Rows from block 5 of the audio encoder of a small audio captioner, named by matrix and row number. Rows with one number within an expert belong to one neuron, the router's apart. Each number is 128 + 24 x the weight over its row's rms, rounded and kept within 0 to 255. All counts start at 0. Numbers have three digits each. After the name is the row's rms in percent of the matrix's.
Before each expert's rows are labels from the 100 clips, of 14976, where the router gives the expert most weight on average: "strongest on" is what is common among them; "loudest" is the band of the loudest frequency at the time of the peak. Only what is clearly more common there than usual is listed. The data: drum patterns on synthesised drum kits.
# router: router (encoder.blocks.5.mlp.router.weight, 16x160, trained with AdamW), inputs 0-159
# up: expert up (encoder.blocks.5.mlp.up, 16x80x160), inputs 0-159
# down: expert down (encoder.blocks.5.mlp.down, 16x160x80, transposed), outputs 0-159

# expert 8
strongest on: cowbell; reverberation; text has "room"; text has "reverberant"
loudest: 500 to 1000 Hz
router.8 099:159091115132133123101098134144166116168146124140160111145153123120133095130130130102108133105166112131096149169123168110148132161121095173094107121148142093124134147131136150125105110140117124167112095136126183118129091142163183165106088126126133130148118130126123135109095107134104121165154154119166139137067125150109121131172103097141185113182173065103101144107145109124101109127125127154138114141114141121108171154108131157123160099141091106128143141112135121130125162150176123
up.9 095:119079163135111111127150092125119101057133127105154156148180086094137136127108150107085134126142124109144130155174121132136125098139182146125128149130149147142152117133119092092171123117134175192125127117108114119093125113123124099099153126125095131126143133144131158121167138137116140117110134111142132110121126177119145126145135141172118102119119098186077130172067149148154154122133167136103150133130087119154080122158109092128107136122138116108164139108143112136158127161128147
down.9 104:152108112133118150083082105140140147102123114116121129147122129129143145170130128131150109185096113146148122108109140100140132098156126114118114146186124115116156092076096121122113176126123158115144126111141139134123161108102143096173091145164127115112059122152143150135116140125127074133105158204105113118133130148121081115118092110141125153099120121165150149136123123125121134124100148109068110118139067150137107126113120122074105123115154187109130117162131139135101129109111129
up.10 095:165135125128167112127152121125112107161148119125147122093083106184106140176117165106115118121132144148143152148145102163168099142144150127150108122105133131123131076170102164165119102139126090122159130132157076130158104135105113135106157122104111110110107145109130112153118167126150194131178123143152113116129117111151126103068143111079109071126156108071127112117144129107101127093149159157118131119126112167140104120155110177124106117136135121137152132108109156109104130112099144
down.10 101:123160121124118151146117105119138127093115109118146163075095124087145148157145139116179112113094140103095127107104090098139167147127117141113121130120114130166147154113160132115089129105111132094140130128130115122138113109112185152149144067163147118104116127105118128118134103122149094163107134142132142112141064116130109128134071140118155142127130180113132077107168166092120107103172093142131115135136110136119090145101158110109114104137126192136094115158152155180136141145114113
up.11 102:117149150136159085140124124128146154151131100116117140114128118160114118109082141164137150133158130145141109101148185151105144119159121098129151136151124096148133159129109105119146204129132174050118102147107133148197144081117134095111147170076130174111138107127111094104127116126113110097136154183110075115134116140129118140124098131126106156106142114130139141149109131096126172123145099125123164146081120124122123136140149110129140150135119124113154141166093158114142095123125158
down.11 097:123151192152175133166129064108172143100157158127130114131143144106118110145175133125082099132108182163156151150121124145119125124139152113139123112130134103103141119138089147173133104126088137138125136114180124088093150141113095121145149128166138121112134171115110111099134189129122152098120089148132133123149124143146135099137138134127125115113140123176075131115124113155103105141133178161135136081170124165140131123120107084150125145128134124115150126125104115166113102096084115
up.12 117:171142142112165104179120118102128186154103088101134161141124070118131111153132107103135152141135142129103117116128139115138118111125143129110105130158132195118132123156139168143097130094135153129117103094186123126129110110111198106153129138115128109131130106124119124147147125133053108108152171124114160122141122140137125112134097133146120148115132117132107098171114103128153137127146084122169111116139118128166086148116092071130110090168114137133121184177123128157122144124116143
down.12 127:140154120158160081162107080119152163123095118092144138152151097132110120148112130160147134099120151139128113105147178138135105082158176127133145145122135133107141117133119118101094139100109129088149118087093144149142121114117128122180160113133141107100190124121126088150188084131088139085147158128136112189115146137139096184124128130174135120111108110158111122194137113102129108147130128098133152146123111109138126153113104116125149135113094131094131145122122132152131126099118163
up.13 070:101147128144154153105176097081169093137121112111119139109134151106095152120094153165130123136120147135059107142122155125051092105101069102160139110156102113129161116116129102149128136125081124131109142153105135115162140136122137142117173142094066132107115100149160150144115088107146137132125126109121109097122137166117119138124157133088141134147108130156108128129157091127153126125154101140095138129159114100094146145123145162136158138131168155099139112128106131141147165141172156
down.13 072:118126091101129135126128122162097143133085115129101103104115178139129163121099170162127140127101141092114119141129097143118149143117126109113137125123128114115122138125068146089104113089151170104103163116129124176071120133154146146146105118118171124134200161126083098121089098158114106151049134174088125133129125136120115123151154153147108121091112124143139147172131122121144120114096151140107107124136111122126091132100112114089135118099155126139102133122094159106164137152127162
up.14 077:110106152098135136139131124136142122136133101116091143110114106063088135111116130117147145128114141114119109124135096114111127049117109101130134133140082185162174138120129125102105168121106137107130126133118143147133163124131119084128177143100089154095116096128108141151123110083142061163095148147116130087114114147124144097151164127141109131128123138152119168153118132096152166155130099092117136152137109104144118122129176114093138146106185156094122123135114130136192101142139137
down.14 088:131095121121128086123106104094143100132135131113143086123168109139095089125114087174131142108168126137122138135121158129131132117068076170103156098087110113131134169099109110157117117106100120175138103182111112120126115150158117142070147121105103156128162112100137110136133127150123111159151108118152161133103181105133136130140142148109144141132096153128100156102170096128147177144137146129129149132131177113073104149135177156175143127143144119100127141110102106125145142133123121
up.15 090:085143101140121048165130118148118153147085147086136147099133132107131157124109109138180145103115148145080101135137178123164105126126120139137131138109124117166165158139141145106089116124135123124148127117178136141120105113113175150147144112079175139170161124090148152149136125115099115123124115136110139104145136136132138123100165168131118111127101122095112140172166126122144129101168132113148151107117141090120139129133130174089137115150074108130101161116154150181137104113161122
down.15 086:105188111132132074052177124178112114110135124124128069110095145104122118102131125134150124111105113119112145122137118132121155119131132116097176143131150157149148084102137112144142147152107093113147143124125104174088141108115132105122128092132144117120121113116148080113152123112165138132119140115156077126121140080179142121134130124114108129117161188157130120130120135106094121138081113143060093123152094129160136124111140163105095118143110122162124145160143128148106143102111116
up.16 096:164130162165101124137148163135127104136141096116123161117060201115165154180079106104111109177155128130128140127131130141140144106098177100132144180109138139149118128123136138112122127132131149168127124149105134129095092116122148139137100130122136098106114112115099132173092155135134159128127111116152088137114126117150112110065131109134118151111101135124143128111120142130071139127120120122096132142137126126206148118157157149080103100163129149102145149130097159152108105124148139
down.16 092:168126111149123123164144114159122127138110145110094134124095161159106132127209103116146098113107137083090174114142124099138137134103105131123096162143158109060132127130156124141154117111127083079107121119161137119166089130110103165140101117106164089134163109105143139136162153098124110147141103145149112125131112144159096148120101120094132122143138127075174113126142154102161063145142089157148147103147130137124117136157122122113120131165104148137146128165123111096127124122097129
up.17 086:143102140169128141161123167135121142114174111115099120113118138092140167127130110134098126140078153135074131124086116118092099129113142116146133100164104109122139102143133125154153135097104099124100137090129163170152161102132149114126149144110083167112147117142118122114144085114101121154096133136097102115129097150158115106150142178070119148106104132167141150158110182129123140152156099123152133112130138137127102111132143098181153168102160155068128125085140128121148154127141155
down.17 104:108093093087151125096128118120156150134114099118145115087116156126083129126123119167145124106082134108132134109137150116088136139116090164124162131117142124140136162133133096119090102132128113144141130130132134121094145211143115137107120107129109154163148139133106125140070155101121126149149112131131153129136167128090122182131182117107180105194107129141111158128143127130139174152106126120099115131173161078121137142124132134121088142125135125139164090134134098143192148149137111
up.18 084:106145144151093101186123143118100189120147143123131156151122155124132158111137096126132145128116142101117107108132140131118127109150110143117146123166098143138169124123139115092099130056135141107108142150143127193146143117143111110140131127116140111107168155143118172112135113096094122152136158134117139089155111161141163124119118158108119127107079167178172157212098116160166162134134139110123137103105099105132126132092146138103097160106141137110160139100122124120144095104141123
down.18 077:119155139114114094130114122105123148139136157127151157164167186154101126093125114096146101124166156183126177091132130138139131117085108165137114103096116096149121107143128125102128119107131139092150178109124126124127112141145157116115163151160139098144116165152163097124118124147105125120119102160132095166148163089173102101135115137147096137155143135115141158120114129142111123098121087130157151090097132159193187143126133117112101128147150094149118140155113182113120154120109147

# expert 5
strongest on: ride cymbal; one drop
loudest: 2000 to 4000 Hz
router.5 088:133133141128089146123121135138142099128182120124156122140117130109155161123159135129091131124139139080143138106141109163119132169153080091114182103116128138102159095113130125104128121067085109158097175138115133106091122160079108137131106152148102140075141128123179127093132147168126120152076108133189165130116147125126129114142124113152100126133118138185137121140109139127140125145177126150092136134139147160174124149149117110140138107128175189130143149129134165127118133123136123
up.7 075:124147134107163078122111107116143131157100109092140155119147090183097101104137142164144121153090119173122112170135156128163129156142122146147158109137146115132147142136114153123108141114132143097115132106137115147169119170108187144148132114135117075198141159128078176106094134124104111141149129123113101080111141153123123162122131143169130163133141112090116155131130158115146124105116149145134072136141093102105150147095114129097107141109084134160122095139120130089148114108136153
down.7 093:121132096089126114161136059121108154108137139142125148124129109127125125109063129087128153092139136132119089137116190111089141104135136149142129138133125134106161142115109161134101118117142103110105106118153130126136146134177143176136193138144154130101116116132148138132099078114154091103190160105093125134123161115146129081118146158157139122135146145148100110188154132142095169152130134073154141141140156140130125106132101139144121126120113174121149118133143158148155125128162164
up.8 098:131153101170102170160140176130121124095165086133087112122122133162135114155119123131098112163142153126118155109131150102124085107144104133131098106105079132118116118128137139133137133128144114089127136131123128138155170093117141104115130134134136186135061099133135102144075127170148134174118104114131130133121145133180119127166150132080100162130125102124114094131077140112170133102128100130161128099112143167129129133130108149118171126092127135135145171124130105119116136188139069
down.8 107:100108143091135161109087112137136155153134134126135123113133155118091135138153163139115144125135106138097082117090141090120154115155134063098117110144113119165167090110121133104145134126125139110103107128148190149136145117169111131174123123169121089087141132117093123094146103116129124109096158132115137106131120175142091127180171127132125114148155104156142155140112142144134143146095112113123102107141048136126108102077085078093139118123128150111126131118095156117126119126109109
up.9 073:091146162130151145113153129117152136129152158109153115111152094112121127109100124150146128136102113093112111100053132112144124124065102192150103105159110156121131138130192113160096112182110167141092097138104097131141117114133148150129147122074119149117140100175138135098123130120106102117151157144119096112095087163120145166112149116160156120108112133110127160087136144104106097136148136134178094136123153145100132119128110110136105125124141115129089126128119112147171151129143095
down.9 088:134121141198090142160121149110116143089153139109101121123155124093106115140133096150161096128192119095162147145117086106120128153132146130124118120129114137127094151134143147146124142094155144142167087074114131111098096104170099172099110160149131161132112113118149152108076135153126119176166140112119117143086138141087130064149109113153104135107129194124118133134153103134148098144133117116151116158095150108117151119118131122096121122100125105133148160124097134126132104120150159
up.10 110:116108197091102128109111103116119126131144149079110097105123155095133121124136125097091103081131143137094103137136117126115116116144089169140171137127108075160124110131109128131143156115130096171105129088089079147113147125135118092098159114134132187088125142113117138118115147163155144121128127136138120120146148082120164103165124152129109149123124093134135110103122120153153159152127152135124127177109151126140112096140175143170123125104144168125115099107103179148125112179143096
down.10 111:094138145134123099149112112168136124150120119131137145141141127126084128118112119105105129107131149125144124159114128131140120118143182190115129121083153113088131100195076148138129096162127103159140143121155095112122098105136122137096131132130155124118132158112136088144125151109126143117148104164164107190150125098099119155104134129151151093149146112068093114155131131098109083147127152144127065161106115164128152091149111154124117136131099114149179097138141153133077156131114121
up.11 095:133152126106157126102133144102131135142119130136159139129160071088121110108121167163186147154126149115117107111088160156106093145145135154139134150167055168115131156116140123138138087127126146094137112133133126116146118131119142165140132109086101102141126093114141167116176144036111109120131164154123142107122102125092135147101157111137157136157128160130105135139143076130122100114140133126135151118152142108134150109111148135094105149136116119070116108103156142144143167117150090
down.11 104:138153131143160144097103137143128122114086149150123099109148135203101107139138124127140133104155155172148121150106130120105159153126124136178133099125146066123101117154157134091142112147155116100140140099140109095126106103104095124125178098162136122131134139129148131119169156101155098149124117179090088188090105116132152140120150158105120123170131160093106111130113125104125120131141121122148127153133107128074153082115121163184139123160123085146141137125141170102128117113118128
up.12 113:129159174124116092180147145151155069097166121146123170150126130119143139184173128133151137155145176109134129177101105128140094154163139104136124086122115125100112137168111144137125079123114124121172175120156138144119120139133119133117166129126094099130137095129122148177135178115102115137117097070110107116123105096131169121121128106138124137125122106124094133131109146135123117099135089172109111145148104114147179175130102118128099133171119155139095113128131112104131164126136118
down.12 111:124135094130121123070141157121131158172125120115120123116149135154108137123131123131127130113108094137113145121123145124143125155081123148147134115053147127134132159099171116139112176116139121125109145178103193162163129155170159113159101112103125132169146123111130115146146092153121161136123088119133127119138092138144124115112101094124100121134117104122153116113156166096106137087135118127158162094164161102150095160137162063121113130167124086136084116126140140125108132164134080
up.13 101:128122090122128138092132154124110139131176125143160117120080161120179151144119108124114155137153177128151194100147129111127116126111121097095105128127111123128120145114110159106133096157156135152190133141149146126103122093170119161173102143169136096157098088112135095135133132147147157175131123123144144139113102121143117090110173136131115130095192107150178127117124132142146058147115115123115143109099147123152139132125124134112158099146136084145123161130098126131101110103130168
down.13 091:135158133116147180179134117097150119092104109131090128146104136129112097137105090107157105129159127133100125147174135073094140108178121115116127125130096129177148115132090114130153136145138125128081103071087142126107138055119155161096147140181117125087144169159151130138087090143143132130110148159148113122094149115125143117142144145185139128167124132153111118111145133126103139139100100119147120133124126130101150110132084137130089141111100179127114130130148138123120084124120123
up.14 122:146123114203132116165127150109122122136129167093153168096113121197129117120138095123108102118146131124101160147083157110178134149118142138151099108130132134126124134172143123135125125136117136118116120129118113121129065131142129159161126136122115118124091147144173116126117112128104136154144104127109174130123125153143133109098140130122136061166126109101134130133155115131146114120124128080200173105102154153117132132119153150156148106135093073083152113078124127159105175151129122
down.14 114:108106128122146159144117093174116152163135118101118112109123145151128127139112118058095178133132116125111083121119145136111126079155140113106146191079157131138135117129136145119131138140152101155143126124136067142148137083109096136116147122133176134109099120133126116120148112112113148155115106111175120140140121110126186123098142152155132161137155138089165153151144139126105112121148140127136089168123145143156142084091093138168128116123114151138115150102118155132083060146157149
up.15 105:096133121102164194075097081134130141140111140119114107108123131160130101134086074117115114082087129119112132089113154105132153140163118138105114125099153155118116150148122154147122175149175117159131109089137112123134083107140149138104122164130179160099114143120159154140137098118140130123137086140154143143147137115139146116105130174137152124148129138125096129107173126114111140166116155124164122147132159134103129088122143110150137107095111101167142098131105193161090133159125124
down.15 115:121118132101159119106166123128108107192108097132158140144139092126123142118130150157095145119082118145105109099137123095093102126112084143116151100143157157128124102095138143163113129104136123109105142166131116100150168139164110092167085125121111124137128114145124144102133178117135108109074121120130115129146147121140132112103140124113117175137122149139144158157092165090109176115116114161122118104139099079086165130139109099112188105131156144178118099121141117094132133163093092
up.16 121:143153158089155093105118135123168118128133113135155107133151079136096117129123159161167084121096123123152130088074125182117075131125126163156138113139130144134129136156127064148112141148098123078136113175132138109154129158150126079131119132095112153132122100150153102155120125106126105119145143132114117107118122142052148178106098103142155120129122155129092170119160144102144119075111132137134133115137152142119147165129113156160127130156120123162116081127106105115154133115155131
down.16 131:134132136126156117110102136067142102107097135161113079095131101150116095115112128129132090117151138144125166106161111157119113131138102155129095108109141084093130151137119133146104159162160144134107111119078132135126110090157142144102117145103150149140145163134193133144127117106162122117170105147121133148088170120111118157100125145110151112151133134121112143107172077109119140147122156138148124117086182132112162097151120178167132135101054100139125146092115136120135154146139140

# expert 6
strongest on: half-time; shaker
loudest: 4000 to 8000 Hz
router.6 099:115134132097124100108151132115115148138173155167146152182122133129138163153145158108194164150129153107130081125170104158132147115098142113120139163111144154137115127094126146102114079080126101148130115095118123119077128160131144105123175098148124119129188141138128148147135120101144139117099176136166121121085105112126132139128129141157104168135151167144126125158103101166109112155117160122102105128083115126130139057135117130101138125142100140095134113139133122085135134098108155
up.9 084:111100137159126117149116134097174096112129151121102119105151101130121149112104127145139116129089147139106165133140154107133123129143112141137136092131091166113156151141127086175100153157150131156064115137140108160162159104087113143094090147106098165102123112169176164079126125138071112149151164112101147091128149158147149162156134132105134144152109095152093161109155119103115152099133124091140110136129142136138100146109147131130131124104118138131138144139079161160175143152148109
down.9 077:116083115138148150096121113118137142078178125115133116101065118166136159120210061100141121114101157172146154124133104136119109160146152102137120126114138076153091138103136113119148136110124105111115127154096102107140148126110135127163092135111118109144098108121129129127060146143144134171114104108114111124140166125120130091148147159119160135089150128147159142103115127149101127136174127100111153107154115145122135103138155112114139162137127119136165116173105124124159128109101086
up.10 112:127151093116194115126147129103156132137095130126141131138135114144119138112114111178147118072088139121150123136127144104132160169125104135154188142115190114146119146157104115171083127164098077109116148136125132117127059144095100154099100079118162138126147112109131094112131125158088166122181139118096120118126122133153124123098153109129147131162087185099123112117148145124095114115089137122154121157110148096097148119145160146146141110130098132114117116134147121113124121117139145
down.10 128:178125136142101130157121138125171132146142137115131127131133071061093112151113140140172152148128134119107123081119125141165156118155151112078110139154087145128133138100105132141114102128135117131103068118167121138126140124143140138177164133131097090106147164163134118149178150113087118116154182122116155136097131171125117153125139059161126130122128140133107130141128142125107140161099123097127119086103124147148128179125089129106110121107114135105126144096073139102116139161132150
up.11 136:128150139140128154140112133098167150112112107125126091132102080126100133096134082156134114163163114119110142070116131136119117146075120117131088134160095151123147144130123093160140151213078154119107083105125127090143155100095141123145101124123109138110118125162133093172128140115106076129142137178107125141113111166101136192134110104131124135112119103147116141096134124087131116119136096139161147114145123145132138138102134111145146123154135192151091121150109104151152140125122120
down.11 145:131160100142159127153113155138156160132104118102119154150100124146147091104117098121120111160168123102107119127169151094122136140114114134187120106126128149136115162137144123150157149154128139102108115121127104115115132058127154126102124128114109124130098122119130104181134138182116078158137119179103114121131094097116130127126066133162132121095121128125136131121140154090151103091131085127130155154153136144140102169118135118156145127134077133163044113142138187123147128119141101
up.12 100:137181154144104148158138114120147136141149108107152096102086124146124099112141130141106132105114167130108155135096146085108116171163112136169125088140100112135184149141134124157113115151095104124101118138140138124154104139164151164117115110118077134115086116143129130143069157113098133130151132107122157109136121127144127133111157111114144148165109118117125167072144137107180182102096098124171134098144161168128136155129123089171094123122122135118110134105092154149147144171155120
down.12 088:126109127066135160110133090124143144127121092123157083163136115117106125140131130167154161138127099134136085103080119157122135126063103132160128115125115143123111091130109119111142171141145126108141142126103131097153123099166097113088158121123134136194144123117118166107102137132139142095158155149141148142118143116109160120177133111143114143124144144130107133172124115171112120137124115130127169131150150127070156085103085099130120167101120169139147120133079111109142100095072124
up.13 090:100114146120128100125126103151138182159117116118099161115131138127111095121140117115125111108068137102093063136120116158121098127124111165116142119120150139143117154132139157134156125131140113116144182148121114102111131109139129132101153111093123129147118112115132129166117159156119125137135074123119134107178147118187137139118108141105106140133119106088116119113133137133166108114155127126145168133132175134166158090156180075182098151188099080158134117098179141149126100121145122
down.13 088:141186139177119103093167102102116113140114136168152155093145161144116091100134159130103095124128187122134140131114116139125135155127131157142095109120103136100107110133121160122133112153114145104188136174095108097129112123161151114138145135141142148136127125149122116154098108140145117068093123153146097142110110112153116106130109118142160118155139124144095070154123127089199132125101148119124101132125083150105128125153079158063130100104124116133154144118123147145114141116150158
up.14 103:099129138164116136139102128128149163123123113112122114101128129125135108087118137153069115125113129100087140123125139111108137152122077163136144100148110102124155135114159094148106143138097115155091153133111148155160109158111153123083094137112123195102098123109136160089093108164107100150137123123112154125130162121120131119177106146106174165145102085138137134076148139108136160138132127123154131173142151118104119140087140114149120148099110135159115152129122151182189125164167102
down.14 085:082170121096098127152109100146163172170118088125099133100132168115139091135099138134125197121133147135122170105110147149122085123134090138125132109153102083137128149098136141127115142152127145128156152149122142115133138108109156110117114150117085116119129106120148126116094134133132111141098088138118150151137139127111153110135100135123080090143115093108118106125131114120128114133146121102169172120167133131143118189074153122182128127159079139178089095076128146109116136159122115
up.15 095:111083133136150143181095138129126114102162127128108109096125131142107104090110130118106133127110150142114159135072131108099122165107106141156115114141109109136122173144149092153085144125108154141120104107061149150135125151133117102086055176109131180121094146139132139099117083130114120141104151106103113121126174111139142151145147157113173152103097123144118158062142131133138113158108129110134155119161161121133146144123160129146132127139109104093124109118106134169148129119156085
down.15 096:121109140111159112098140113125107113123145120149043118134127172120141166157131097147142117136125128134068125107115122115122118132100112137079138114140125115125124152150155121132123157113138132133123175143126173116118150133117140119134139130134132097128118107113131129119084158097145144161098111128179108114145108098134142130103110154113125161102079188119138135094143162173105092080124136179104104177130127121149127105136141094167075127153194124145104107157132111116107079104142126
up.16 082:102132136187136127152115130118144116107113119142105136077161120135133121119141112152085111136096159130129149124149163122122113178088101141166125065143126123110139141150171101163110130151098122124112148123067168163132153091111154123103104131105087151114093147156160139141097127155098133160137102103071156060116133163130123127128103118117151137152107121135119160109135140092136156111123081103162150075134157129114111170136123153147135143107109119147154135122150144163147126146122127
down.16 067:107117129094120153102098121156110111099154105139141125194125140114136181167111111128125134122135147164148097080101180135095153108132137165093117101113122117137107081112126102171174128122178101132156128120092142163121104119159122078133136146130143152105161161092140094067147089120137129127113129139134140087135166132124160157134147142133180079162132120116136101137110157125150088148119140175138136140118111148134120133110135128121135129153155135148149147130101099109131125165115159
up.17 129:123126134112140160127152155127126148144098079132131176137146111153145127106075174161156111159130055121148084092119152145125118121069134127142140119193088160114140103117136144130151147147110165116137087109113128107148161127134146118144149146134113119180118130129108133096114113095140118129133151141105127127108102220105122146112118111126113165134121138122134154137110134093143098122119155132118132119131096124098085119110090132129125075098159158161119124140155081113134099126120139
down.17 138:125114134117115161131169091105119099131141191121130106092133135137114123152135139142136082138145101124131144160119123130112119124091105127115120125188120128116109086113127148156129122100095148125154138143190098109126148158135124090164168083123109127142121109132102103103106144114106148136127123130109180130092075185105144127146112119100148143180137148125140125137147124136148146117098133070123103105117102122072115147114125151121131138099154171111143106065161092148118129150178141
up.18 080:115063141149131130134093126093123085129131183118101107130127137130143129113151132136108086090118103138128142148137118102096136175146110132146141117180152075100150127129172086142090168123133104119105110132107166132136128127139139118113104119112121161108097180164186102083097114151154140156121141131140164116136189108144114147146149127116128177146088099114147147114137113157116138137121131134143099133114167167097137108094160166107168183117133117147126133130108116141136138142131115
down.18 073:114114149107190137134124182091131164097127084142144116093174124107166133105174140127136152181160150092112152125143133161134119145098137142142140145144149148136093122130155144143132118127128134143128125128128106157102127134100150180121116073135144113121119130125100136119113155123116121128126108136107106116088124130186149100147131167077184112144155161096101118080149123152155089115116156111123120109123126144127106117202132151109122123142120137135119094134203123122116108143114150

# expert 13
strongest on: reverberation; text has "room"; text has "reverberant"; thin (high-pass)
loudest: 4000 to 8000 Hz
router.13 095:157122122188119164140143149117151103129155097094125081141145109082157120171162102152146154132098098088124124115103108111122141099149142115101108161151100121102129159101129091145131148157121127154088120081129151136157139093112136123155105123146076151089111112124147131144118143080153098117116130148154151102083111158113125139141106126137100152131122083167128142160104114099181119157090100146117109137140106160116109116153102107151115131124183166157125143141140099134166115139119136
up.7 107:131147181104147124113135142125135144171055099128151142151158124158083128105097133145132139138110097131124113098148164175129165112098154135103143163133118186135103140113113154140133150103153126117092135143163124122112139113160107127111156130138101114146168123141099102121127152088145117103158142183137112109144127130075108170141097115179110121124126122115146146149074156087125141100122122147128120118078121112107126130147125103136132159107115130126157089153099160083150139078126146
down.7 112:173128065141108114155126115087166169159114133092147123149103121128133171153121118136133120152165096105141114145124118090140131134125102124124079164157087113130147146126147096123111147141147124101102114169114079107121090131120194139136110115108146124130146168128156129159144109097156113117165144138122149104110134143118143105138123123161122151108150108150093094141126081122163141119082109151146141112080157133141119077124148137089137157075091121162137135090123118134092148135156130
up.8 097:115089144129135109112131186156167126166094123146124157109153115147128154097124168107094117133128102081125104162141145167119110149131107144141134105153172204069115133149149132143116161185170177154144118126154152175138116110124126137104105146082110163170077115143146123121111142133138121152132103118120130097141117137121130094126089121120169113121115138100095123110158134095099129061142147148145115110157099123094146141144116136122106118137128087129112128125143111131131108133126123
down.8 102:124158130128091129138110177138147110121173143111113081100129105139121102139130102125146126116128169138153150123112109151132089125122114162144136124122140084095113155136136131179098134121148131115135126117131136133082130106160169194145117105115147125151137101117164109124136091139099087115123122117149160123088121127121204173117151136100152136145155128101119127132139092131153129072115106121148138124076168162129139114168123136115093094139140077179143127077119082126117131137114103
up.9 113:151136125177130137152162105118121114091141079096123136161130109121157159155138156136114095127122161169181134161191104130138180122173128108126144132148141100117117119177126143109160111114123077137116133136042166109127130133105174093137111125131151118110114095157088115143138139137111148101131130136108079143120128151146119126137166083131116139103131154127108121110116163165156173135121110119111141128092125125158142157158116117122121141118151140113121134128146122119140051143132132
down.9 121:128109131115102130063123116116150156120142156152100136122123132137135116123122150121124154121109141135094146155118108116134123081128131107123124148169120119140148041093092083101196104097143120134151144119167144145131159132125138111165152108167094110099163133122123152127157122104156146119065122141117180149133121137123108126164108150109069138121110122191103128156138126131110168177115128148103137114146101140119109162114114114129127162122161139108129130114127102139090144156120174
up.10 084:132178124120087110122153133094092122134181096111160152085120113117133119137113088116152129131127161161138121158118139148142110125155133107115118106120110091118149168125148144138103091098095110135133137159127114085118084148090154145173134106105110074145105087082123116178117128101122115166145069086114152118127102123166162156078128147149139095124154117162091116129139151127131128137130150095131131124103145124103121152145142130142127091123132129111115128101131108116140175183144171
down.10 081:146165090132120145151102141155127094131125130125129139148186106153151150141164139110129129117122142142106159163152132135122130130146111153118127100126126130119066148131121127105141094152136131092157141156143161112100127129128073156111129123131142121145138113109103087087158139119124136134130110121157107159131154110133121124146117087111145098089084168102190068140128090120069141095172119124105186157095123119110177141149151189112110135140137093126104128134114148098124151117100144
up.11 117:098165134071139102154144111124120127154115139130127162124151133127083106096088111153154120092112120128115122119122150121087134144101095179110149093092149164138160174106153149149079134115125157123093158165147118092135105159169144147130126098125130121142130127150136136114122088145096103147158099106119127129164109124165136119130132131139160108149110184087115124128175123135094138107135145113146131143120170081110156116088132117108091135140103097102109127107106160147171139131182146
down.11 084:135175113088141119125133135123153142137112134142141121134170134076132103139088120101151152075131124148132113094133121137144136177182132126119135101122123112119093182134158147125066143145151145154132158114154124082132116144121155120101122097068165136140163117168097122118120129146117124085136140105136151173132138105174158096132128172152147140079100131125131106107141099171117141105145176132097094129123107159113129116141132165136090120130196117128141135142129113119107127151103140
up.12 099:109108109110111113133119155124190127126102128145070129176149104134129136111124145159091108136109118153113138150161121114126116179101138118159151125132123142075126140136117134156097157131132174105116142106133173113144108161163149090116109132125131150149110140168162160129140114089094140110136156150096179122159119166143113119163109102150111127129108141118112146130123136097108134127144140080148089098129130087103162139077084122118115142153069131146123115171151133113132103122129194
down.12 098:147151154138133094127175104094092123181109138113148162114115123103111086091085136122148147103162146143160129150155150114147098120143123132157110124199147138168139151130096148137131122141120117080124167167124118106155086116113111131169108162083145116130120107135116125134124101115126122099118132098124133163143114125120109147127167131155120110129106077104153150116131154132110161143128114116126154108168108133090126196143127089125159142108155130111117100057153148096138157145112111
up.13 085:135150154113117060110144128130085146133116171131152181152092113134110114130146102151152154105128121097134113164143123159130109132155165168120150118115140160143149142125138133108118108143083164147144140139142145145114096128132124147149111090110134111134115108149103144125138118137101111103148091116123069126127126076123129144121099158152163100152108155123119114149136134117085155101172093181140096155122144082135178135136131109088097145101098069160116122117112152103167132117176127
down.13 086:123093096079136117110160148128141150183121142100095167141127152121129161125115106157157137108159168171132112138099122146126125154139130117175139105162154137108150125124136168178165150075138111097167151094109153099128144129134151100123100130139114121150177109159128102113156120132137118135112140120168131107124098126152119105120129089107113136122100145141158091120099143116117105107110137104176168134111096132149132112148138094160131112190111172142064134144141145085117153133148129
up.14 093:109133126122172078120131149137158121165128147117117171104107106127117099078119101114161091120124155152070094120143123163110131127141145153122163124135079125135141146110124155175099112123153183080086137137146149139116134145126078141119136107122134142149148141170159163132145110155107112118146126098132120115161091104143120111122142161129124093111125115092094136169159116140120107065162119108147152127125157114122144108113188134118105142148115084129152132123101143100149163125174114
down.14 089:099122096125143136136123084149132164176131095118122155118142110108083061133155170154106128161138110147116106112136114078096125145135128121132189075081118144132106133092128130163137140112094088122102132122124155150138113170152127064123129120096135129137142101122102137150138134123139147168132092149128152120141117141168115141130131080124117148113133147114156136154110184149132147097188125141135166108162094140101141138131159091117112135100150120111119136112127137122136077171112135
up.15 106:135144175131168147159156124132143132159139081137168126109118120153125107137130123130091156138088078158144134122058165126130119129124154144148133103093116118143142108151098104168145149150137129146136122120089124146123143130158135144142085148122089130115075122076124094121125115111111126121146155129127142112103135173108098149145148127087123114143138131115108184125158166108143129128128103122093173082215149147104108113116104156120168120118121093118179123099110118120123124144133119
down.15 105:134116104147110116081106113140160138147107114166077058146113125097095116095123108180111094170092194161155171108134164118111106139133133125130135152114122099094145155078186130127158115168095140152110123118141110107131110154132100103120155146147153131120122154134132114091107145127122125136170101132109120120122137137091127143179150109121148159153143153118135124083092154153125128161139172118127083116133132121147127116091117130148184143147127104127136121147100134117140107122108114
up.16 109:089138133104129158086092094119073151152148142136117114123100146101128105132101123130095138103118094147109133078116142118091143124146132132126151133117153114120136114065141104152130128081131068153102154138098122166156127135155120156133151139137194128105121156107106135125132098116147131143115123143142130189133135094124125128158133194146152141135119146141191119137114194100110149186110116136095107142148119118105105135096126130134143126108121111132177120122072141138141133150130129
down.16 116:079124130117109133137125152133136170154111118138125110154101142104111084113112162137105134105124121125071133091120129152122179131107153131078132177122141144162151143115134163164115146155167120108125126110155135107145147143152103130152107052135169146140129096104150113140149121149114111113190119148133158135159094131118125136134128109109117174159135161092173149127171140116102099110128177149145110152159123156125147123094110135112120111105137144153149168133083175148124084127138131